config.yaml
time_shift_ms: 50
encoder_activation: "gelu_tanh"
encoder_wave_strides: [5, 2, 2, 2, 2, 2]
encoder_width: 128
encoder_positions: "rope"
decoder_activation: "geglu"
decoder_mlp_ratio: 4
decoder_head_dim: 32
steps: 4000
epochs: 9.8
warmup_steps: 800
Rows from block 7 of the audio encoder of a small audio captioner, named by matrix and row number. Rows with one number belong to one neuron. Each number is 500 + 40 x the weight over its row's rms, rounded and kept within 0 to 999. All counts start at 0. Numbers have three digits each.
After each neuron's rows are labels from the 100 clips, of 14976, where the neuron reaches its highest value: "lies over" is the class under the peak. Only what is clearly more common there than usual is listed. The data: synthesised sound scenes: up to three everyday sounds over a background. In brackets: how many of the 100.
# fc1: first MLP up (encoder.blocks.7.ff1.fc1.weight, 512x128), inputs 64-127
# fc2: first MLP down (encoder.blocks.7.ff1.fc2.weight, 128x512, transposed), outputs 64-127

fc1.479:493481482436422521485505460499445481507429461512521489452504414485503492485496507536508496495450474488496486460481484495407423431461460472340539445490444528478409503511503415466488468482535496
fc2.479:500500500500500523500481471440500512511500517500502563497532526500500500500500500500500442500500500500500500500500500515500500534500483500591500500576500500461496504426500622500500500500500500
lies over: thunder (30)

fc1.481:503500500498460497503390499512484500550500500445478368492497495519425467500508450500507500500499500500499503493500499480444457500504500499500500500501500496483527501500506500500471426511484500
fc2.481:500500500500500489500460525455500500641500493500520553500500500500500500500500500500500443500500500500500500500500500507500500496500619500465500500565500500500500500493500618500500500500500500
lies over: door slam (28)

fc1.108:541557498500504485504558502599483490574517531467518432487526481530454497503517468611490498513502533506525556503516511531487490476492514557467526499456501498495556491508529495585612500407536536
fc2.108:500500500500500500500496528481500500500500476500359610500500500500500500500500500500500500500500500500500500500500500456500500527500500500583500500523500500501500500689500550500500500500500500
lies over: fly buzzing (37); car passing (32)

fc1.3:504506494476487449558508499487503508526500508481420485481528479557442439503524468500516453495480481526425513503509494518481423501506534582483561503514491415467529465592517539474451431425470460
fc2.3:500500500500500504500523499461500499516500500500699553500505494500500500500500500500505618500500500500500500500500500487500500494500509500306500500455500500506508500520500344500500500500500500
lies over: knocking (29)

fc1.439:522514413477492433507538504449554473601475489500502498441494489565500542495489520501486460500505522512493500489527496533494413492502483601401508493515524497506499453648519501525464458503500494
fc2.439:500500500500500496500496500512500500499500462500487620500503499500500500500500500500500530500500500500500500500500500501500500403500731500447500500628500500500500500632500441500500500500500500
lies over: laughter (46)

fc1.155:508502481451453469533503509497495499531494516466497511445497463557404450503467487478422375482499504497445495504536484502466432498504518593499517464482510449501530466630516506499484451469469474
fc2.155:500500500500500500500462500526500500513500467500627612500502500500500500500500500500500617500500500500500500500500500501500500395500430500350500500586500500476500500583500390500500500500500500
lies over: snoring (72)

fc1.318:491501452460478497496517477505482487595436476497504498483498503502496500463502463538488506509465477498512460435491509496507447500480403514487519499458477517495465483572504446491475523482537500
fc2.318:500500500500500510500449514419500500500500449500453479500498516500500500500500500500500452500500500500500500500500500507500500497500595500600500500568500500492514500322500551500500500500500500
lies over: explosion (45); car passing (30)

fc1.180:494465483417439496494501513483501510538503453478507515415503501504495501464486501496457555502428514495533488449475504484483422486435373475475528477478504532453423513553554438505493513424554511
fc2.180:500500500500500500500390500506500502515500454500439441529516548500500512500500500500500455500500491500520500500487500513500500428500764500517500500493500500440503488388500499500500500500500500
lies over: explosion (60)

fc1.392:474528492435497459507522488485507475511503484499402503464501481534439429494504443456498433482485491505413492491526489535482398456517508552498509467524523438491515450624507521452456437469464438
fc2.392:500500500500500500500498478503500500500500362500682654500521497500500500500500500500500585500500500500500500500500500499500500489500476500307500500556500500501500500457500500500500500500500500
lies over: laughter (47)

fc1.380:495500569485467499517525566456485490478499458463529500480480463548483549517504463459493503496480506481460505484511482574463474443505515604436556469420499537500430537594531517477473464494522512
fc2.380:500500500500500500500495559501500500498500538500576518500499517500500500500500500500500534500500500500500500500500500524500500533500365500499500500550500500489497500376500196500500500500500500
lies over: knocking (63); snoring (30)

fc1.94:503487459465443501517516516496477511487431422501506512435526477503508501471489465514501496496499467485498459445491500490504442445456439471460499497502502511488492500553527418436501499455523490
fc2.94:500500500500500500500500500498500500500500516500513442500500500500500500500500500500500496500500500500500500500500500504500500508500598500499500500504500500500500500156500510500500500500500500
lies over: car horn (25)

fc1.139:503494493496476507522548509481500467449524500484500522446441486533537497508414659435451446495508505518454530445525500494502429479458517623485434498552486463510494548500502480505401454506464485
fc2.139:500500500500500431500630576270500501420500465500499582500500489500500500500500500500500599500500500500500500500500500609500500431500435500362500500553500500486500500431500502500500500500500500
lies over: barking (64)

fc1.176:499498484498495442474510518485463452465519455501524471495477498445491544519494511462444512499519498500485540474497502574502497484475485521471516503377510500495424493557477501472557501476528515
fc2.176:500500500500500499500498501449500500500500466500474441500500500500500500500500500500500639500500500500500500500500500501500500497500380500665500500548500500500500500300500457500500500500500500
lies over: sawing (48)

fc1.385:500513444486494479490485404586442459580500560508497452490533477467500453500510533586499480518498488544520504518508501501500451520482504440486488500501500481498575435507497470563587498449500474
fc2.385:500500500500500500500500500509500500454500480500357596500500500500500500500500500500500509500500500500500500500500500427500500485500689500465500500368500500501500500618500463500500500500500500
lies over: car passing (29)

fc1.6:421490502506452507495471565475479500506524501456500451496385500497509460491472587365526499500566495494500496460496494601509481500508455533503523499521500485500580562480481405513377500446497497
fc2.6:500500500500500500500354574320500500500500500500483476500500515500500500500500500500500542500500500500500500500500500499500500501500494500489500500589454500506500500513500519500500500500500500
lies over: car horn (44)

fc1.58:520494474475482501532492508496488437500566499502506502487396503546463483499445620384446494500521518499500557459486494506506482474506476616475490502425495498500411507527506481508470480460507518
fc2.58:500500500500500500500484574373500500500500487500470501500500500500500500500500500500500624500500500500500500500500500501500500501500296500506500500586500500500500500352500457500500500500500500
lies over: barking (26)

fc1.115:498497502458484452517490482523491489527490513435386479494519504522480447483532475503510477501472471539448522501500459494451388519501551545491527494523511461470525503545502520452412456453466459
fc2.115:500500500500500500500549556479500511510500503500746517500502499500500500500500500500500592500500500500502500500500500493500500456500540500409500500438500500520524487484500470500500500500500500
lies over: knocking (33)

fc1.89:497499512490367443505489435536476515521516511505489482480508502501500440503484527535482511500531500547504557501478508521483437406486428469507494496498502411491550478502503445522544499448533500
fc2.89:500500500500500484500488500377500500545500490500462545500501477500500500500500500500500554500500500500500500500500500330500500493500512500460500500484500500436500500499500513500500500500500500
lies over: creak (88)

fc1.339:546504516499487442477423498489543495507521490523399502481551495483325484503488493485472500488528500499473510401521498484501456379500494315521482499464497494499523463520502497473439501499450500
fc2.339:500500500500500415500469458592500500606500529500512530500589498500500500500500500500500505500500500500500500500500500501500500510500571500437500500672500500500500500490500488500500500500500500
lies over: coughing (39)

fc1.416:542507475467528459522534511605497493615497525487504386494539492541497550513537477538501493515494536526560530470530507555499536514493574557435488501476512530499504490528519529566583520456545460
fc2.416:500500500500500503500511510497500500501500494500472556500506468500500500500500500500500473500500500500500500500500500490500500545500525500519500500481500500506500500545500705500500500500500500
lies over: fly buzzing (52); car passing (37)

fc1.69:544517499493498474507530498608485495561508543468538439485539487527438481505500460625483494509505508513515550485508511517486480488491507535458516492434500502492566495534522485576633500428528508
fc2.69:500500500500500500500498519510500500510500467500338569500500500500500500500500500500500451500500500500500500500500500485500500530500478500658500500503500500501500500702500500500500500500500500
lies over: fly buzzing (76)

fc1.444:516500462490465425521515511476529496506448455500522423449553400502528501497528508514468409500502499476484499501498491490473433399460439512474531500500500379480429482520532484493503436453506444
fc2.444:500500500500500487500483480547500500518500498500503576500510494500500500500500500500500556500500500500500500500500500380500500510500680500513500500418500500487500500564500499500500500500500500
lies over: creak (68)

fc1.220:501485447446439488542505527524484495522511500520580543385528493526508495475500505487500431459483529481432496500509503473459380471454473502474532496506475448436453465685529453485477453465469522
fc2.220:500500500500500497500465484526500500477500549500359436500500503500500484500500500500500547500500500500500500500500500488500500481500619500507500500374499500508508491287500478500500500500500500
lies over: door slam (34); glass breaking (25)

fc1.30:510501461452433488529486514523409482465424478484500486454498492478506477489499504501502507482487484492497468420447468493484449470414424410490527497496500492458474492562523447443499495394492512
fc2.30:500500500500500499500426600519500501516500437500562492500501504500500500500500500500500546500500500500500500500500500485500500547500654500500500500494500500500500500320500687500500500500500500
lies over: car horn (68)

fc1.143:516503464488470438500477491520489471493522499501516493484503514476494537498488553531480541500497486499497531472479510525504469477489409547473537501411503473505508499585502478521542503421529515
fc2.143:500500500500500500500497539415500500507500491500444443500502500500500500500500500500500587500500500500500500500500500464500500500500357500743500500491500500500500500369500453500500500500500500
lies over: car horn (30)

fc1.241:525561501491495506511506489603493559490498555502514483489469485566460499497506498625511495500469524517513516444514467528477494500497564500469539483410500523500525499574552501576588500498506500
fc2.241:500500500500500500500495500539500500511500513500289529500508500500500500500500500500500390500500500500500500500500500498500500534500500500587500500447500500500500500545500488500500500500500500
lies over: sawing (38); mooing (36)

fc1.56:461466482451446490506510497442417486495486449525561506412510451491524489428497483507508484521476476457497502487470494518446419451481434483465502483485513498438457498526510402490518481496544501
fc2.56:500500500500500501500441418611500502534500466500386496491553523500500500500500500500500476500500499500500500500500500595500500436500500500589500500571496500460498501424500616500500500500500500
lies over: speech (31)

fc1.265:503513468489514499505501453622466477596501593504491425497510490499481466505504497612492488505485504525525519512514502522481482504494544471485495495468501511500515455516500485573660500469506495
fc2.265:500500500500500500500499500523500500493500495500321601500503500500500500500500500500500462500500500500500500500500500431500500494500692500549500500403500500503500500634500484500500500500500500
lies over: car passing (52)

fc1.100:500514467477504496502522415587453431578465584537487470492522483477498463498528510586498487500455478536503500510516476493485466510494567442496499499499500493500516464517497501567561491484486484
fc2.100:500500500500500500500499500543500500490500487500355632500500500500500500500500500500500378500500500500500500500500500494500500497500733500519500500419500500500500500647500508500500500500500500
lies over: car passing (40)

fc1.446:516509494502505493502543506569463465574513528472501408486502479531457505498546445627505496508490529509519547500523506528492500484496541535475549502494501487481556498501537503642601500423526508
fc2.446:500500500500500500500496520500500500501500494500373614500506500500500500500500500500500490500500500500500500500500500472500500554500500500545500500507500500502500500628500632500500500500500500
lies over: mooing (38); car passing (29)

fc1.293:551526504477488494526542502594472495509500503487538464471511438549472478498512489573484476513487519530516535487513501533467447471461528526440509477434496489482567484565522490551584484490512505
fc2.293:500500500500500499500515532521500500500500496500257580500505500500500500500500500500500474500500500500500500500500500486500500532500500500542500500504500500500500500656500504500500500500500500
lies over: fly buzzing (50)

fc1.325:587500547499496524497473538473533501323490449499524528500512491519499517500508431452524502500470498466500503500498474505500508500503534503505501500477506508500447511497505539469420500524500502
fc2.325:500500500500500500500500500617500500515500532500607482500500500500500500500500500500500518500500500500500500500500500500500500516500411500504500500617500500498500500443500434500500500500500500
lies over: drum roll (37)

fc1.467:503503477466460459488556526490467441491527477492540477462494499489471527529488497489473517498492500496455531476498499604489470453492497522452537484381509500499402511613503484493528496476537499
fc2.467:500500500500500499500499535401500500514500508500422494500502500500500500500500500500500505500500500500500500500500500534500500504500375500544500500534500500500500500260500471500500500500500500
lies over: sawing (28)

fc1.260:518546505445468484476445460470562456402485448557494547514522525528484477514458491481479475467526490489417485495571495608503434451519449484560501497511507501498512426552511500457506496544519478
fc2.260:500500500500500510500503457499500488536500431500483615500528454500500500500500500500500372500500500500496500500500500473500500439500500500556500500592499500504492499614500535500500500500500500
lies over: coin spinning (28); bird chirping (26)

fc1.433:553500502488475479502526468574475499555513512489501460474563488523455475492504492589490498511504516534511567476501501509495448477486512535468518501466507482498567493535517487596541497428520510
fc2.433:500500500500500492500502498475500500537500459500397611500507497500500500500500500500500501500500500500500500500500500453500500546500451500544500500545500500502500500744500521500500500500500500
lies over: mooing (39); car passing (26)

fc1.110:504493495463488462515505498532493506539503521463407500492525533547477464484532464501524474509476497538452504502503494493435373517512547562498552506537483431491520469572511553462432462423446471
fc2.110:500500500500500508500514511474500500493500502500707492500500490500500500500498500500500653500500492500500500500500500491500500492500518500342500500417500500519516500493500411500500500500500500
lies over: knocking (26)

fc1.426:454509553479469482502522501533487477531455585417502458494504462519486490541481498446541499482377465494474458506475427492429498507526488439450516506482507494527372475491492502504507437558456561
fc2.426:500500500500500535500432498442500509466500518500473513500495499500500500500500500500500409500500500500500500500500500526500500492500435500517500500451498500456490517557500409500500500500500500
lies over: spray hiss (28)

fc1.501:523501502485508510528477440632459481570507591500499421490523488510493502500508507635494485500482499531519529508504491500487480501499531490466491501470502499499511502509505491622599499461508495
fc2.501:500500500500500501500498589590500499516500465500417587500514500500500500500500500500500505500500500500500500500500500445500500505500623500573500500432500500509500500668500528500500500500500500
lies over: car passing (34); fly buzzing (31)

fc1.217:499500500500500500500499500515447500500500488478418500500500500493496503499506267500500500500476511500500500506512499500500504503500510469499500500505487509505500503554526488500557500482500500
fc2.217:500500500500500471500373500494500500500500501500495504500591500500500500500500500500500498500500500500500500500500500503500500501500500500521500500500500500500500500470500750500500500500500500
lies over: laughter (42)

fc1.24:500501472439456494515518505498512490478458465434547501473528472507510500491510446473515480470492462453479371427502509449470456487461391497431513491482500500494509500523525461397502477480507500
fc2.24:500500500500500419500547526520500511500500688500506559500499494500500499500500500500500399500500500500500500500500500586500500505500699500489500500496500500500500500379500596500500500500500500
lies over: car horn (50)

fc1.330:480492509437479419498493470571478489545485504470400495494503515534501465443508440478500467503480475546446503484514455523450404500523527544484505471531520454505517493539496542421443417488457437
fc2.330:500500500500500501500469525477500500501500403500716526500500521500500500500500500500500571500500500500500500500500500501500500428500541500348500500522500500501508500414500611500500500500500500
lies over: laughter (51)

fc1.80:454496495487464490490506496507505517402480493440485500494414489489451493502470472447494501451495476465488379478468502423438448488499419468473497495445472499482506507490496461400480481509483508
fc2.80:500500500500500441500542468490500505552500756500485494500499505500500500500500500500500476500500500500500500500500500509500500496500597500494500500641500500547513500603500606500500500500500500
lies over: explosion (50); glass breaking (26)

fc1.61:495485466368417475522511481542429478500494466549555496439499424502516459452530490506532503493486464484444492466451480521422401437430514503423517485553516522464461518641508439459485457457499497
fc2.61:500500500500500514500530481449500504459500505500416523494524488500500500500500500500500499500500500500500500500500500516500500502500667500484500500484500500490494500248500519500500500500500500
lies over: spray hiss (47)

fc1.163:510521439449470482530519522493487480523498518481490520416501450558418474498443498435452384474497503494434483494557488527449431472508487588496550460496519446501510413621522503506465438498474488
fc2.163:500500500500500499500487467496500499516500447500544646500502518500500500500500500500500620500500500500500500500500500477500500463500345500371500500573500500477500502586500441500500500500500500
lies over: whoosh (25)

fc1.487:528546530452450487443468452504576475415500501516503520503512548532490473525427493462493462440501488501405484454529490594500435464518430470548490510500528512507492435536526526483485466556514459
fc2.487:500500500500500458505498485450500493582500459500429555500505448500500500500500500500501454500500500500500500500505500474500500484500513500500500500572493500539494499627500557500500500500500500
lies over: coin spinning (35)

fc1.95:457504497472478521501485457500453494539405485412503440472480419505501455460494445508510462481439401476488447477498491506464432442472351535414506454446465497486451492528513458498516450493535507
fc2.95:500500500500500480500469512416500554521500415500499574503488413500500500500500500500500424500500500500500500500500500687500500406500565500592500500584500500476497526409500561500500500500500500
lies over: explosion (26)

fc1.235:487504516458471444500483481552499487523490526464379492482488503499481453462522481491499464504486475528439510502500462501453358514483540517482522498514518457463519512551496517442443435450471458
fc2.235:500500500500500500500500576473500514499500507500783535500501501500500500500500500500500577500500500500500500500500500490500500432500562500413500500443500500508518493441500536500500500500500500
lies over: knocking (30)

fc1.372:472498498464432486501535503482497466481459459439519522479504480522513496493522465451525494487490458483473410455502503436447451500479369495451520484503500478470507506510527503433503446501502515
fc2.372:500500500500500442500524464513500528482500690500493536500498498500500500500500500500500293500500500500500500500500500573500500506500708500480500500567500500495500503501500524500500500500500500
lies over: spray hiss (86)

fc1.219:510504480430461494518503491496502492531500526474493504447520471571427427506482485485461399489502500502450508500527482539460392482506501571499515466512513437486547480644501503507492460438484489
fc2.219:500500500500500500500493500535500500501500462500560618500501500500500500500500500500500646500500500500500500500500500494500500414500500500304500500547500500500500500573500443500500500500500500
lies over: snoring (56)

fc1.229:524499556506503519502499519532491513603500499489503488501500493503500517498520414545500500500507500510501556499515505547500509500507503599469515500388500515500506498555499508541577501424520527
fc2.229:500500500500500500500499513500500500500500452500605545500500500500500500500500500500500521500500500500500500500500500472500500523500412500729500500512500500500500500641500496500500500500500500
lies over: snoring (35)

fc1.45:507502576495451519508509558467519515393500471490506531501488472518476535553498517401483498502525504516482529488516504543501496469544525567498525473427498517503501606586506519447414499501492521
fc2.45:500500500500500493500476552520500500510500504500547512500500503500500500500500500500500479500500500500500500500500500567500500531500255500460500500609500500496500500499500335500500500500500500
lies over: knocking (45); laughter (26)

fc1.38:516515453457473504589493504516490506487473501500527467468472415541512505465483555469462341504518503505497518513465502492504446498505506518485528481505523433504593516540554421526506464516502471
fc2.38:500500500500500508500398532511500500420500478500422589500503476500500500500500500500500609500500500500500500500500500454500500500500444500494500500495500500501500500595500550500500500500500500
lies over: snoring (49)

fc1.173:488520506513438519627548412476500500494499477530504501499505483530500483528545512529494479509501547470506496535471511492491497507472537531481487472474517445502503521515550468505529460364500455
fc2.173:500500500500500580500508488481500489446500421500528587500525425500500500500500500500500476500500500500500500500500500543500500493500534500526500500618504500482505499678500499500500500500500500
lies over: creak (33); water drop (28)

fc1.312:472487508472483467536488501494494499519504534494415520456488490540439425454493490447470435502487501503430513481513460521492393506488511553498503495507507446507503473595500538469454451480401499
fc2.312:500500500500500501500473503522500487500500500500713563500501520500500500500500500500500608500500500500500500500500500494500500502500451500363500500504500500480500500457498486500500500500500500
lies over: laughter (48)

fc1.384:460480521481448482547428465443491508518478464472562487374483504535505493498465504517487413472479524491450508444513503486493440453446463499467495487474475483489417502592514418489449463479508476
fc2.384:500500500500500501500506492645500510422500455500343491494492500500500500500500500500500560500500500500500500500500500491500500476500573500526500500487500500520500500452500704500500500500500500
lies over: car horn (32); meowing (27)

fc1.377:501465499485507473517468416553516552431467584459511371476481499477498500450503503512433480538433498502501514521434444529480484555492447469423467482466465421481473518485514398515539476499514494
fc2.377:500500500500500478500437497456500513534500467500415546477542505500500514500500500500500563500500500500500500500500500537500500437500473500503500500640500500473515476657500684500500500500493500
lies over: creak (74)

fc1.382:506507449491471494536457500468485503521506528513524524405492464530461479464422505500438377485517500496461533483505479502474431473508499543495515490463520444488488442652526492536447492531460503
fc2.382:500500500500500453500452521577500500454500480500507573500500499500500500500500500500500676500500500500500500500500500500500500495500417500386500500501500500500500500512500475500500500500500500
lies over: whoosh (55); snoring (27)

fc1.244:470455437464474509504509505467433485508487445508565469434507465501533485473515471531543498495452497465499500482479502489472439445475421485446510498455485500466459494498530408500491486508573500
fc2.244:500500500500500496500542439533500505521500478500364487497510543500500504500500500500500495500500483500520500500500500546500500526500573500652500500522500500490500500437491577500500500500500500
lies over: car passing (40)

fc1.77:496488501502485493523493440541398498452507510487486479474426500487500433501472530550480497500507483534500593502495500508501449498472496498485474500446489425500567527505498462572578497477500557
fc2.77:500500500500500500500497646584500500500500508500413510500500500500500500500500500500500593500500500500500500500500500506500500500500438500521500500510500500500500500579500518500500500500500500
lies over: mooing (46)

fc1.42:472499493439464461484502459486504471549491474499449506448500490530442452501460491437464421468500486517481491482511469562486376459516496517493511487497514467500500491615502529442454468497461445
fc2.42:500500500500500500500500424527500500586500481500641550500503501500500500500500500500500608500500500500500500500500500533500500503500553500288500500554500500500491500411500539500500500500500500
lies over: laughter (72)

fc1.209:504519564485442481519464441566497534514463519520485483424509500494460559525459498546503489510518516540557491494500495504460498531476407448449516486403524493479459497548519525576523498471517439
fc2.209:500500500500500519500488456668500496543500421500573558500544500500500500500500500500500492500500500500500500500500500503500500511500638500563500500396500500534500500524500659500500500500500500
lies over: creak (39)

fc1.322:513486492468466515523511486500502566469490494487508469426510437500495498474434535517429467502457518468515495438462492505487448435381440485494489500502499516404455510528515454456497496429556481
fc2.322:500500500500500500500382442538500500595500498500570498500527512500500500500500500500500485500500500500500500500500500430500500460500505500448500500545500500487500500276500568500500500500500500
lies over: sawing (50)

fc1.440:565501520500500529500500500500500500490500487547500484500491500500500500491513500500500500500500500500500500500647500500500500500500500500500500500502500500500500398488500500538448500500500500
fc2.440:500500500500500500500500500500500500500500500500500500500500500500500500500500500500500497500500500500500500500500500186500500499500664500500500500500500500500500500494500508500500500500500500
lies over: drum roll (33)

fc1.259:508506493451497443509508499525499506537497514464390501493528509552477462497528452500524464502477487535434501490508482510436407500507533576496538485536508409486529486563517532452433451457467460
fc2.259:500500500500500500500519504475500500501500452500718520500500500500500500500500500500500647500500500500500500500500500488500500488500514500309500500465500500512510500501500429500500500500500500
lies over: knocking (32)

fc1.27:510500495472458466529504484505498510533498507492450492465530491559423424488517458503495444501496492529447519501513499519471417497508535599495560497511506390488539444587517525483447437440469462
fc2.27:500500500500500504500502501505500500494500489500670540500500467500500500500500500500500619500500500500500500500500500481500500472500493500268500500491500500505510501531500408500500500500500500
lies over: snoring (46)

fc1.510:435498483468496492501493509449512371529499451399506350504508482500536508476500592430451498499438498496511494502501500491472508500515510500424494492465501508497307525476500501491494506508530488
fc2.510:500500500500500499500418696557500502601500497500463501500527523500500500500500500500500486500500500500500500500500500516500500428500583500548500500502500500440517500475500705500500500500500500
lies over: siren (26)

fc1.257:500500473500502483508486446628451497576508577543486461500506500500500495499517522579510498500462500551524516500501489500500484513496503467494500500478500500498567466510501484608591500474500497
fc2.257:500500500500500500500499500500500500500500498500357593500500500500500500500500500500500489500500500500500500500500500414500500500500640500548500500337500500500500500686500475500500500500500500
lies over: sawing (28)

fc1.211:505511422501502495519457481592474453513501551553501498473471453516501522498446485545545455528486490525529534458500441494456482538504501514386502451500500438483482499534500500555476490503497466
fc2.211:500500500500500509500514449665500494500500498500495543500506500500500500500500500500500500500500500500500500500500500502500500487500517500504500500448500500500500500502500644500500500500500500
lies over: coin spinning (52)

fc1.498:436514481439465482508465418518467422578437501490488467461563491501484451473461518551466474492450467509449475516493471488480428494471486406496499476510483470470498495571506448499567467445491428
fc2.498:500500500500500455500499450378500500500500517500451553500501500500500500500500500500500377500500500500500500500500500519500500473500680500540500500477500500500512500531500553500500500500500500
lies over: thunder (65)

fc1.179:511492436402448490514563519543480520508476494528545528467557461499458494443509434541490509543483493489506473422476468542465436482502471506484528455507505504506490521585513421456530509491526506
fc2.179:500500500500500506500469500495500501500500507500493484500503500500500500500500500500500482500500500500500500500500500512500500526500590500464500500561500500450500500371500580500500500500500500
lies over: siren (81)

fc1.414:492500495475467403507502477503453458494500496492493487469488506500496500530480526520496506499496500531437517492485504545500430489489462509479497489457500474497464500617501451502534482469501497
fc2.414:500500500500500494500492604355500500500500487500509542500501500500500500500500500500500511500500500500500500500500500530500500499500372500486500500509500500500500500338500476500500500500500500
lies over: sawing (27)

fc1.452:491481476463443488571463499466477505521503478500623524349522500548509495483471518499494433497492539474483536470511509488475441429442463502449504484482497466471443461647535416505456469473515515
fc2.452:500500500500500514500479477640500501449500468500248476500500505500500500500500500500500586500500500500500500500500500499500500482500600500527500500428500500506500500346500587500500500500500500
lies over: barking (29); meowing (25)

fc1.190:479505469475497440482502411584472439592434544504487493480545502484497475505498529584491495500497480561487492511507504500498448512497529419504481498550497480500522452564480484498583487467485469
fc2.190:500500500500500497500498500531500500500500451500391609500500500500500500500500500500500275500500500500500500500500500503500500492500655500437500500429500500500500500600500534500500500500500500
lies over: thunder (35)

fc1.125:504501485474454492492496516483476483557515499511514528440519501531484440499449494450461378482506510505434505469519496561430363490520493556504518477507525470502508460634501549494491455516450497
fc2.125:500500500500500500500485486532500500499500488500554560500501527500500500500500500500500684500500500500500500500500500546500500409500432500304500500539500500502500500439500493500500500500500500
lies over: laughter (40); snoring (29)

fc1.135:514500582500488523519472547472503515336494466484512486504476492534498556531501471425506492499522500500485511500510501533500493488537502573476512491384499508500483568571508525449423500515513498
fc2.135:500500500500500500500463558516500500541500509500693502500499505500500500500500500500500536500500500500500500500500500560500500548500231500609500500641500500481500500505500405500500500500500500
lies over: snoring (46)

fc1.169:522500528514461488519506500449510500485443473491464500423488519502498498500421513506476498495518523526496506442501514500500390439496374489484498500376497487505487450522518491498413457494505508
fc2.169:500500500500500485500495500506500500517500483500580552500500500500500500500500500500500528500500500500500500500500500503500500500500549500439500500651500500500500500647500500500500500500500500
lies over: explosion (38)

fc1.352:481491437470478494517463493461512514453401425502518487473504455502493500482476454522504488503452473481465458490495482365477454497460430470491507490438475504491503508505504443414452468511491492
fc2.352:500500500500500460500517495423500513597500759500540469500503475500500500500500500500500438500500500500500500500500500525500500520500524500500500500634500500498500501488500596500500500500500500
lies over: door slam (32)